config = dict(
    model='sound classifier',
    dataset='chords played on synthesised instruments',
    gain_aug_db=6,
    n_mels=80,
    hop_length=160,
    spec_augment=False,
    activation='relu',
    kernel_size=3,
    widths=[128, 128, 128],
    rnn='gru',
    loss='cross_entropy',
    nesterov=True,
    lr_schedule='cosine',
    weight_decay=0.0,
)
Rows from block 3 of a small sound classifier, named by matrix and row number. Each number is 50 + 12 x the weight over its row's rms, rounded and kept within 0 to 99. All counts start at 0.
After each channel's rows are labels from the 100 clips, of 14976, where the channel reaches its highest value: "responds to" is what is common among them. Only what is clearly more common there than usual is listed. The data: chords played on synthesised instruments.
# conv: width-3 conv, stride 2 (model.blocks.3.conv.weight, 128x128x3, each kernel summed), inputs 0-127

conv.11:42 55 50 52 56 42 36 52 47 31 48 67 58 55 50 50 50 28 42 53 48 50 26 42 37 39 42 48 58 33 51 48 51 52 47 43 50 49 38 40 31 23 50 40 50 61 60 43 51 46 50 44 52 50 40 39 48 54 39 44 39 57 36 40 44 57 38 58 30 53 34 51 67 38 46 36 45 50 24 58 38 72 53 55 38 40 33 52 39 39 42 27 56 38 51 50 46 64 72 80 25 24 52 45 68 42 27 47 34 37 48 18 55 72 23 44 44 40 42 41 58 30 52 30 50 51 56 69
responds to: arpeggio; playing: arpeggio up; organ-like

conv.109:59 45 41 36 29 45 50 39 21 41 57 52 49 46 36 35 38 65 23 53 45 40 38 21 61 34 58 32 65 36 32 40 40 45 36 45 39 27 54 43 44 29 40 58 42 50 39 58 61 58 37 29 63 48 42 46 49 55 34 54 41 45 39 30 40 46 41 49 24 42 51 31 42 50 63 62 33 46 57 36 71 75 39 46 51 42 35 53 50 49 48 36 35 36 64 56 40 48 37 61 49 47 41 38 40 45 56 60 46 48 20 46 54 52 39 50 56 55 44 37 66 54 78 55 61 46 42 39
responds to: arpeggio; playing: arpeggio down; square lead

conv.54:63 46 45 54 65 58 62 27 57 56 43 46 48 71 66 58 43 47 62 56 55 64 36 38 50 28 54 52 35 51 57 61 66 51 49 29 47 59 67 24 65 60 61 46 45 61 50 42 48 39 44 38 71 52 42 60 46 48 78 37 51 39 51 38 50 29 41 63 82 28 44 29 61 45 51 51 55 76 67 53 32 20 54 33 61 61 62 52 50 57 55 69 31 48 33 55 58 56 52 53 75 59 70 47 49 42 63 50 38 63 48 46 39 45 31 51 51 41 62 47 47 38 34 58 46 59 55 47
responds to: block; marimba-like

conv.69:73 33 39 34 61 53 56 60 72 55 42 58 48 64 50 56 59 81 56 40 57 28 39 36 71 64 46 60 46 62 53 62 25 69 39 40 58 51 72 60 56 65 59 51 54 51 37 77 40 40 69 51 44 55 40 50 48 57 36 52 58 47 48 45 57 56 70 61 53 50 63 34 44 46 69 22 50 29 39 67 64 44 63 64 57 51 49 49 53 56 53 46 36 48 55 67 63 45 47 50 36 54 20 53 54 55 66 51 59 74 36 67 48 48 65 59 66 29 38 49 63 61 43 54 37 50 53 47
responds to: block; text has "muffled"; plucked string-like

conv.102:43 55 66 27 44 43 53 51 37 51 48 64 33 45 63 84 39 68 49 47 32 35 45 43 53 42 48 56 66 29 50 48 55 54 57 30 39 40 50 43 34 41 50 46 59 56 59 54 65 63 34 60 16 45 51 52 53 61 19 29 29 33 46 33 67 55 51 45 55 45 69 70 56 42 52 65 79 27 46 51 33 57 50 43 49 56 49 50 64 24 62 64 45 44 55 47 61 58 59 68 45 49 57 39 51 46 50 53 56 58 50 61 45 54 43 62 38 71 62 34 54 43 53 31 29 52 39 57
responds to: organ-like; arpeggio; playing: arpeggio up

conv.124:55 21 57 74 55 61 79 69 66 48 17 47 40 36 48 51 54 39 49 60 50 48 58 45 40 60 63 43 62 44 49 46 49 57 50 71 40 54 67 43 60 61 46 42 52 44 54 39 53 47 42 44 40 60 56 81 34 54 55 59 41 70 29 40 77 53 61 45 55 57 58 80 54 71 47 59 39 50 51 49 32 65 32 57 75 50 44 42 20 34 46 61 58 57 51 49 47 40 53 77 50 49 53 46 34 45 46 60 49 40 71 37 48 60 49 51 39 49 38 50 74 51 47 61 56 46 60 59
responds to: organ-like; minor-major 7th

conv.88:61 48 44 52 46 41 65 47 46 34 39 59 63 56 44 55 28 33 74 73 40 73 58 76 36 48 39 51 48 30 57 57 68 67 61 60 46 56 64 59 49 47 52 59 33 48 43 52 54 50 65 49 68 49 35 47 49 55 59 66 55 36 78 59 51 46 56 78 37 66 53 65 83 53 41 53 44 27 60 43 28 72 39 46 56 36 51 42 29 59 43 46 70 59 43 49 37 55 46 51 45 72 64 45 45 59 53 53 58 70 51 55 50 49 49 53 61 38 50 61 70 54 49 58 75 48 67 61
responds to: clipping; text has "clipped"; white noise

conv.77:45 55 61 51 65 45 68 64 53 53 57 55 55 38 64 55 56 53 55 70 39 40 54 67 32 45 56 44 67 47 52 48 45 63 47 46 33 49 43 63 33 53 50 58 50 40 71 32 68 70 43 59 54 40 44 35 42 63 38 58 55 59 65 42 57 51 62 73 56 52 60 84 48 35 37 57 70 56 78 50 23 69 51 59 49 66 40 48 59 76 50 58 56 44 43 51 40 42 43 65 56 55 56 46 28 52 54 45 39 25 63 51 36 88 34 38 69 54 49 47 33 41 65 50 44 54 52 44
responds to: organ-like; minor-major 7th

conv.105:62 38 46 36 43 42 43 48 79 45 53 49 39 43 42 63 56 40 47 54 33 45 13 53 43 62 57 60 45 69 60 59 32 43 45 66 54 57 58 49 68 60 58 43 41 49 60 41 49 44 64 43 59 18 45 64 53 52 37 46 61 53 47 52 59 22 79 70 54 39 56 65 55 50 60 53 69 51 78 46 41 29 40 62 62 46 47 47 27 74 46 63 53 77 50 36 57 51 66 44 41 57 49 42 59 45 44 59 59 62 53 70 44 41 63 49 81 51 51 52 50 32 60 38 53 46 51 52
responds to: strummed; marimba-like

conv.80:20 69 36 42 43 37 37 40 38 35 68 54 42 52 56 52 49 43 33 51 86 76 41 49 36 37 48 46 35 43 49 50 52 43 41 41 41 33 37 54 50 60 62 63 49 60 42 51 41 52 30 53 52 44 53 43 65 54 47 44 51 42 60 53 49 51 28 58 42 52 41 43 53 41 34 22 47 57 64 48 25 55 49 38 44 50 58 56 31 65 65 28 62 52 25 57 59 35 31 55 66 45 58 59 71 47 38 71 52 63 47 46 39 64 60 40 64 49 80 65 40 39 47 47 43 34 33 49
responds to: arpeggio; electric piano-like; harpsichord-like

conv.66:46 53 34 50 36 43 65 47 50 25 44 68 42 55 57 55 60 52 48 62 66 46 46 53 41 61 57 49 61 43 46 54 54 39 69 29 61 56 57 49 67 38 64 52 52 59 54 69 71 53 66 72 28 29 46 34 66 73 34 36 48 51 36 40 36 72 66 51 53 59 39 56 41 44 54 32 48 57 62 51 57 50 47 44 39 50 49 39 64 68 43 42 58 47 71 55 35 67 69 49 43 40 15 57 35 62 53 45 54 35 51 66 41 59 76 32 58 36 56 51 46 47 63 42 68 56 62 73
responds to: marimba-like

conv.83:37 49 57 49 53 39 46 24 55 58 30 49 56 37 51 82 54 48 46 30 32 50 64 65 46 60 46 49 32 49 62 21 60 55 63 47 19 55 28 35 40 53 43 75 47 37 59 18 37 13 44 60 60 44 46 51 45 69 43 68 44 46 41 45 55 63 46 47 50 34 39 43 32 39 70 71 56 60 49 49 51 51 67 45 39 50 50 66 46 40 55 63 59 46 49 26 45 56 51 39 50 53 52 49 47 46 64 50 43 33 50 32 28 55 47 59 50 50 40 68 51 50 58 51 38 59 64 48
responds to: clipping; text has "clipped"; organ-like

conv.5:53 31 50 40 60 50 53 64 53 41 48 44 55 37 38 42 56 47 38 37 67 43 32 47 46 60 64 55 47 50 56 56 66 81 58 54 39 64 60 67 69 58 41 31 53 39 42 54 34 46 48 40 46 60 77 55 49 69 55 65 59 54 32 51 31 55 52 47 70 49 33 50 56 67 51 51 25 57 66 76 59 39 49 61 59 35 58 35 55 60 60 57 47 58 28 39 47 56 25 63 59 64 62 46 63 45 43 48 71 59 67 62 28 33 70 41 65 54 50 49 34 45 58 60 27 53 40 70
responds to: marimba-like

conv.41:57 51 52 39 35 62 61 62 34 64 78 29 58 32 43 52 57 45 67 43 62 62 46 49 44 63 25 54 68 72 62 36 48 49 51 48 58 38 42 71 43 51 31 57 42 68 57 49 63 41 74 32 56 48 31 38 38 61 43 43 45 44 57 41 29 56 55 66 55 66 47 61 44 45 56 64 48 57 26 52 65 39 54 58 49 81 33 47 42 16 42 42 36 43 56 40 43 56 47 74 60 24 48 44 34 57 55 51 39 52 51 39 44 47 55 55 39 39 47 43 63 33 34 54 46 47 38 57
responds to: block; piano-like

conv.115:55 59 66 56 48 41 42 31 61 31 65 26 74 68 40 50 69 51 54 58 42 28 47 71 57 65 62 63 50 46 53 39 75 50 58 47 64 64 65 79 70 56 59 59 56 28 49 68 57 42 51 33 44 40 55 51 60 58 35 48 52 60 52 51 59 46 66 49 40 42 68 52 35 57 48 45 37 58 71 55 64 50 33 59 74 64 61 63 41 82 50 51 27 50 41 59 48 48 52 44 49 61 51 63 53 55 40 41 34 49 78 75 45 62 54 44 55 54 57 53 52 43 42 32 57 50 38 53
responds to: marimba-like

conv.4:43 58 64 51 57 27 50 29 42 51 58 46 46 62 22 38 62 52 32 40 34 38 32 33 46 39 33 49 26 58 45 51 46 62 32 47 31 47 49 65 84 52 61 63 31 43 39 46 49 39 42 51 53 33 41 38 47 39 60 37 66 47 44 43 60 42 47 72 55 35 59 41 41 50 44 48 52 47 41 79 53 57 55 62 42 60 58 53 40 26 45 60 29 38 52 46 51 31 48 27 61 40 42 50 39 51 61 40 54 54 53 50 45 44 53 51 33 71 25 39 56 67 65 30 73 49 45 56
responds to: block; piano-like; instrument: electric piano-like

conv.24:61 65 42 54 54 56 73 57 55 44 29 58 49 57 42 58 53 48 37 48 51 57 58 55 57 60 48 60 49 47 50 34 43 41 56 51 56 64 64 52 69 69 72 39 59 41 44 45 57 55 37 55 58 49 50 51 59 39 61 63 27 51 46 68 48 41 36 67 66 48 54 65 44 49 34 57 50 29 28 66 51 27 56 29 48 54 66 59 30 22 64 41 58 60 49 36 38 44 60 35 67 39 56 48 60 38 45 37 63 43 54 44 45 50 47 40 45 64 31 43 34 94 49 59 45 85 43 36
responds to: clipping; text has "clipped"; white noise; pink noise

conv.61:47 62 40 43 41 44 66 42 41 45 41 50 39 51 56 28 62 59 59 63 49 43 57 67 42 52 55 49 50 57 57 49 60 35 62 71 56 70 62 46 42 62 77 29 75 57 39 46 28 36 48 50 70 75 50 50 62 52 65 60 52 48 65 61 44 58 54 64 67 69 55 26 48 35 45 41 40 42 55 76 48 40 41 53 31 66 61 54 52 52 61 78 34 56 38 54 34 64 47 55 74 48 37 45 80 39 54 48 59 57 42 33 46 35 51 31 42 54 47 66 62 52 54 63 72 43 49 50
responds to: block